From a checkpoint of a small sound classifier.
Model: 7.2M parameters, log mel input, arch transformer, norm rmsnorm, activation geglu, moe expert_choice, layers 16, width 192.
Training: adamw at rate 0.0015, 7200 steps, batches of 192.
Data: trained on phrases spoken by 400 fixed synthetic voices, 39062 training examples, 35.4 epochs.
Rows from block 8, named by matrix and row number. Rows with one number belong to one neuron. Each number is 128 + 32 x the weight over its row's rms, rounded and kept within 0 to 255. All counts start at 0. Numbers have three digits each. After the name is the row's rms in percent of the matrix's.
# gate: MLP gate (model.blocks.8.mlp.gate.weight, 576x192), inputs 96-143
# fc1: MLP up (model.blocks.8.mlp.fc1.weight, 576x192), inputs 96-143
# fc2: MLP down (model.blocks.8.mlp.fc2.weight, 192x576, transposed), outputs 96-143
gate.510 090:129148134113101162082136095148137075167150083165131120138115163128131084104139127117168108102151137127143109141164154182148141083169070077144177
fc1.510 095:100123068089110114165079140111193127122125152108156107134191142143130070079176157133197120141123115107130073157078090135058150120010123080152112
fc2.510 094:147079123118171126077157086103091097119144157132133168109073039183151127137151094126113070184121098100080165080087127148171129167094117104099139
gate.511 103:147158173100182128083133146162182173101108147083111153110175138162083155131141139149101128149159121105105153102122160121187134076117122161101132
fc1.511 100:091140174083133111082099115094192137159090159129093094129153144147119143075163175163102128166047148136115108102137158112165123112151165165149161
fc2.511 107:095079151113105153126168154167119131157132131128070114119093168096137176114099125126095183134155179114089102142117149101177121089145147128103102
gate.512 093:073043125085123158103147125156099163138139126103120158168128150168107134104150096119166159122082109100058087157142067071068111109092097123180143
fc1.512 095:160097125104167123092093119155111115115071146119084091154110088140077093064175156147136197136144119135093174069155126111168134126103108136094124
fc2.512 091:142191165135064137177098153171116128144117080181092112135109168110119123129118151117100120142102192152133094152137095177079119097161108089132119
gate.513 097:076145150150112123163196104173145129084122107179177116094127150146135124142116175109168116059091131127133084199106157123092082085169124096099157
fc1.513 095:103142086117121085070127124101110145172170146146091129103108130163121193126126127078116127116159123157140155143133152111183183198164104177154152
fc2.513 090:132063072134159127053043142091136140134107135142110131138167139109135113158216158114096104120142074112189138083131140126110117126060116133157175
gate.514 099:117142103131116141175050107117155156067161145137154128096101166144115158155123107116169130133121119129147154121110130096136121091117085130187126
fc1.514 099:074125181155142126118198136182104122158056097188142167152163117124184176068137121120087131069117140089075136116065143110090115136096089102117087
fc2.514 096:141149166153118169137137105036144139114085133114129104158142141186131158141159160142133184171133131115081130064137168207145121141153137079106130
gate.515 102:146174151152127155142123176128118186130166109076070163209226081094178165184209166140119103080120123133133146168076152143157141154083112132148089
fc1.515 096:098171130150097109078115136141066112125105158094088091131049114109112129144110134091149117109151140131147109125114148096114134153127087107060145
fc2.515 095:106149113107125112124156119163135115145016082119102120105120165108113138125117102108083114111078108134129089143123083084119128066070086077105157
gate.516 112:129150140105096121140127144162171140127122139078148125160142107156135163109140155123128163156141181165109116096090101139137085085054108099125059
fc1.516 116:177131133117159099091122162073128105136094113094098137160143052108118117106135143117111079111091096114154156113091184127160135129119129097178091
fc2.516 117:101151107093139100191099142176137145141161088133093142162106086141128138136113104079148024083159095107156158199172130141162098142128137116133020
gate.517 098:101128148058104109105174081185082092150085169145136094123139087153150143148133105105067124126120107133140162147134133133174138048111103177099163
fc1.517 087:094137132142119116142140126064210163071152140159052063068127165136212110165159183185129122146076119138108117117075162098079114125186105162178174
fc2.517 093:090117128098108126064197106159104141153065040171129141089086155126109169084090109096099098105147133143140173177108155183162158138074162184079126
gate.518 104:119084094088109128067145067123122080122121156123116106126140165130094119130159092108112119121132159149107128121171114153097120071163103100108101
fc1.518 092:123150079081091149096149088132172125114168149130102109136137114101084116105176124188120161146165099148117175106128073138118114110161107123058112
fc2.518 101:129129138118150165141113133164124164128136096081154135131165094119142128152135148153104152123113068144194131146100150140146117158153162094158214
gate.519 118:037155132134128117132097113187099157175110134131122105150121145111121160116157118119105130099106139140140146144150149111147127158143091133147102
fc1.519 109:107138160160085167137100138167145129188130178123099070141093099117123134138210174125077117084085083161130133084151126109124139165154183087132112
fc2.519 117:101125117093127137089145126174074099087134143126133114214116090111106153106191111082145138125139109136156100180191181118117143083080128147141064
gate.520 084:087108101109110129118147134085078118132068090134147171105154166156120105128146163133109157145155110106091054125101089132150084100091121122074099
fc1.520 090:168103095152117089146189055153157172071122199141061152147128193153113142116148100076115100122105178166172123157124175192127153139127111072160100
fc2.520 077:123078128161115092172172150136147136134152086094140126156057143096111135176213105110090194037147157119087102085183128151184143158143129128188106
gate.521 089:118149155132180163138067120213097122113127125131112114137150090168128130092136065085118165114134126096152154083155128136114132080161044143128135
fc1.521 082:147130125194141168073156164103097146072178121143156133153125104167103100154151108085195185146173098098105121127159103148136120080127103121110120
fc2.521 094:175136127056180161136149114139083145164121144183086111136140078169152144133171132121094114148127183143146136110141181180134155178115140116246118
gate.522 080:145140122065091148169086131152164122135089136155167105152188124150156171162100092150103150160187120102124118103111117119118129102169061078161088
fc1.522 083:113209111113157149167099145124171109140096177185158129151144123133146135149120102172097143103133097122165103109106115125111175105163110073158109
fc2.522 078:119168098092059084105166150131092154061149095145121125112064095155111127120072092108149146087140112110068132137160067126127127165127064145048139
gate.523 097:123156157160170173134120199089127108166091144070164168088199188140118160169060130099131085098119115180196110176135113126084097124164163147060119
fc1.523 083:091093110157060149095171098078149091185145102155095137209106118086123127113187184111143156143149144172120187165174076152167122049103156169139083
fc2.523 089:102053097084099114142140112113077084114153128112121142109117184123152098139173146156102114157104172121124135117063171119109096184079139102173175
gate.524 082:127135128109200115113105199115091115135103129065168134122150114100165131149120091164134102119121174123157130159147115131155116130132121172179109
fc1.524 085:159106084158159137159150162108134092088166163118217203128092063163112169163115142133170088102144063139113081091114125108066149104142139114118139
fc2.524 084:136113104122077205149125147112192111150189167173138103127166108091140144154150065143081168127150114112130101146099188124135114114145152218106137
gate.525 097:127085140142140117137159135112145108113129133179078117107168180124126120104100106121117153130065066116138087157096102097141094110169131119173164
fc1.525 105:119156141110116147104078086152114096138121111078078126116080144151132195165123124123143121148216168132101120211134045149127102118114118120143145
fc2.525 109:101118095161125122178061119143138093105157126112110103132123116124124092135172137092104078124145113114143172109134149153092114156141112087142207
gate.526 089:109091112089114191118202159164126149153134181100106171156128159175136119114115099140157135149105144129157104134090085084087105102155128082096111
fc1.526 083:102135141070040098084124071095169103152122138137081102110142138082149148133128111123113137142126161196118183097114160167114134158121133161149107
fc2.526 088:049130122118186046139109126212131134170106105126150148109122121095151104206106131164097140092144128156127125149111101142146089133115122076103110
gate.527 100:098152117099094150093133093122152110115127137103121126151099148140151117116070129134170142126148134096105132171179086197147116114117109147142109
fc1.527 103:157071132114173114140145133099157144114066156132089090195107051166142125138177136092113088099123130125049129130111144117174134161106156131110188
fc2.527 099:180208080080120159140122166135105107160187067119159114132090098128142144052141173142105176133109201122071141153151138131080131162060130099096105
gate.528 078:090164073162149133118142102165080087115140141116140171122201095124099112153065130136104104089103119134148101210077119113125093100131132133100105
fc1.528 079:190156168129103173134096108174119174083045110102158101110145174163118110118154111076097108118097132138130090166171125150078122124097094086135097
fc2.528 071:036159121090109136203133101139125134107189119121143153140106143135120148177071105126148115084091152124151083198153140112146127106180130129072191
gate.529 101:099117122099128128168159187121154170130121107134117132152164137177117154155071078129154147114117142121142151182114145096118098122106097165117112
fc1.529 102:150086103096159129167132047116112165093139090096079067155124163086109094095130131135137083123094188089112073174132135080095116100108087127161078
fc2.529 092:111126095178145112126110131165121128182086133114138148125150121116118099091146191142096154053121107126190129121150130100097127134133169128080103
gate.530 108:121090120142123072145108128144090051179119090133157154131141168120161153142098108104102179133158124126160147137080064111092114076110095130090093
fc1.530 094:167071165077159150121160090176088134081153139129097057122076103140103122131156100158109168167083131116127145086152169131189103149157112114164110
fc2.530 102:100102135195159086091150104066123142122125114151138136095137074140135138149102131100106085113132090087125129121082133119115127093128151181169145
gate.531 102:088149111110100103119183178181115141128117154107180132078218076101130115163082155133101132202111120092136104132068111124178126130149156154114084
fc1.531 101:132121118138081160173123075078125078111139105109050087208106154122125150125129140115132088102100146162098162185180154099109131111035103166130115
fc2.531 093:094147128151137127084072159096121139075155078140139147128098168075140127199138154134148131150142148132121158161116125183136106108126152132114115
gate.532 081:175132147146107181078127138171099101133178090123127112141191104139191151122095146111168086093089095155140169100155132096132139130192150067141118
fc1.532 085:133126101140097164129166151125136049148186099113117093135116134108152117100100095137144140084133120127119174134116123047178090160139113148109124
fc2.532 072:142104135128101158120118130125170135119169047182131122143176172099148153098149066106118066103129065113114132137065170121124123091117113137144127
gate.533 080:114107158088054195131126126096184070148112155137166160097133149164170137127165064145080119167107127164125117139068123151099136076102083103090103
fc1.533 080:101138141150092100220165148179134126085165073068126166189135148132088150136129149143113127137109116102098078139132082103173089160086111111082166
fc2.533 073:181163085145117178110170166177094144098162146058109135123195061151142115145165181170142126091090099117183115088143181149113125122127195095155165
gate.534 102:114073125124134136120115118101118130101112102132101103160177114087107158076132128145109111164149127153115151161185150114168112145133106091111153
fc1.534 116:102173121096156163137105154118117163131104097063110178123116167089111194136106126149087139148137131135153140158138094110182118080081154159116118
fc2.534 117:096137109113089152128147131138106126137126086176125129141114123132146099107116192110132109069144196114160128144193140135111154212108174139142122
gate.535 103:093139114129158119128150143166152112154168145118103130152168132119129159137149114163194133059091101112102118099122095064093132097185140135122163
fc1.535 093:143143133114117135173113151104101116101147112159113084137091163149086180170078119085113078159154129068092125187153166142157079103087113143172149
fc2.535 096:133107106135153149090107136184074114112190122065158133161062103147123128108130111134143060132130158139038142162110092123117118098133109101091048
gate.536 098:112069141144120156042137156151133151136105128097100139084136123120157129225088156137160138135157125147133106211090132121123092146136162119126126
fc1.536 102:181105087170107164134145147136127125050119171140103146120172128057135109167097099153149112089074109074083077138100113135109091099126112121120137
fc2.536 101:174134110184092100108107087071187113110165150096125116107066120154112115036129139105105135135130169139135129064108098133111133121163148117143104
gate.537 111:179161129171130111139114139086125121100162146137124141132107154105122129130133105094112126157137154134070119128131116089151073118147106111135079
fc1.537 119:083141140101175091126155112217145177173122138120110085085142097194169108118149124137100153148094124135144150099168171117120155175131118111137089
fc2.537 125:116087144161163175121145167132096109130180076164135138119117094138107181155146099119127113148162127143126085138101153127179136152128157122187128
gate.538 101:133139109108097129125093147137110145101107151139129148133145104156155130130137065120066102112186132107120126116084130112130120111136081069120074
fc1.538 113:111089123186119098049094160127112089095066142098102172117165101098142080135132133141087098132092137125181130108039160109130143202161167127080134
fc2.538 116:092091140077138156154091126153096108148103087131113127124154142110102101138115134140073076210148074127130092167107125089098128070092085105047151
gate.539 107:091119137145182135162151164093143143151122157178187112152124181171144146123141138142132143164116151151055079143141059103074121113133131135076073
fc1.539 096:131179149177186138139161106102178084119100159203164121137114132103124164126126120154156111093135124194082150124181140137088160116159109130082096
fc2.539 100:113111100131123133131100144173071154130144124131109092102111166051121084187175156121154126103104155140126134123138198111198140143143131154147143
gate.540 091:147140098095092132133078162137138147134167134048066171120137053118161170139104099114111114105106069111089098068107127153128068109154110146154177
fc1.540 080:073147176122154118100113134159224089137164174110113130145133130123146155128126116172141126105039123097102075122106106166147113150148169117133152
fc2.540 069:088104093135120136119161143120159093127165081119175107149046109126157121077125142155142176142127163124087091170161178120092123133056092173174151
gate.541 107:150113094151131125094113092154129133102065108146104119148215113119213107151155131122105107120109085137155150156110157117167149193156083119084129
fc1.541 108:172099097076124134123088150101144152118105123118138139165187142105111108102147126145130146164107115109100098129128094134123118109127091102132115
fc2.541 119:119180098144132120102127121132164111131132072120112112163138123126139130065138147079138108143103144140059148190174140153133137160103121165114105
gate.542 110:107103085131136075122087103151138118191151109124142113156140146183162153154138129106129093094111151146159123176159091169102121083142071131145124
fc1.542 113:112087163128137067120187127123160108131147128074148123125115137106153105159138168141144161146109151169158125087135115145096141167122147098162153
fc2.542 114:148126148122094156174122131181117117081153159123126139110192129040132149168137147124155105134139090138200128159104127063128162134089145133089153
gate.543 111:035160152138153054167080136133123150176108152142113155093085196137105137118089109126102115147115134120105112141110145106151123104125097122128093
fc1.543 114:125123107124107058121164075147112166130166142094134147137126093216139120119130162133117092128152130126144141097099158096109144201144131131189138
fc2.543 111:134120071151114180138113122055134112201162106186117099156114170095142145101114122153148081093157159125167173164131190115118154124105196143214170
gate.544 093:114098138135122137109086116156161089086155127137164225172137176132133122220168134171176147149125105130119108122082103119136084138195147070065147
fc1.544 082:076152200090161141114131092087160067156161149111158203147103134123090176154129066124139121138122109118087125120125145134156106117115060104095144
fc2.544 081:114154172112109123151108111220137125141031112187186113154135144152145105144112096149113097101115081113106151151140098102084152121055092133127162
gate.545 080:068165154192202102088166129050121056142100101139170130153128159105132123162159099115105128115131120174150089134099111116155115075172085129114145
fc1.545 085:112127101148112153053084132055179062179115120150193144084172160079115096122148170176160160141127086140093074148082112115124113072093131179086145
fc2.545 078:148036113130077127167127143000151115115121169176114102093120178111135090111098069153118131109121154127151113112100074099100145116164155041126133
gate.546 090:115130150073206115139127114125160127129118180118163107145159160134137124139125128126174101099089108106110076112111082121065077127100125157117161
fc1.546 094:133104130120142049139110139141089124136122090123166143152107122145082139097126106102090149139169148084153191112218101107185153056172107138148142
fc2.546 070:109153124159199116157155122226155138058183145104086132121053182164123131143000137133171177147139148151121130198135085146104118162151169158117131
gate.547 112:075126111094167099153121143163101131164085095172141138151145207169078173125125123131114156170160111131167118142140113111163062091154028117145125
fc1.547 118:094059045080145120159131133160111094091157101124148089155118186091089100167068107122175116178175129081073143180139121081108134066147080196192128
fc2.547 116:108146085169136112161131126141197130155121094118161113106098142114143118129087167191130157108132085123182079108115127134137085159149153146116151
gate.548 063:129150176155119127072102137120137187117068156202125091108113153139148115166134072128073135106153133171136118141166123155090116097179108120117161
fc1.548 075:097149054101093130091122068124112096138105215152143157149150129115113128083135086122102117103071061127127103145105095138043098055097084129152097
fc2.548 061:081079150090112056123109116155096132122139104167140097109049182145122138162119067102136127157122112131081095132073118091110102138136113103050104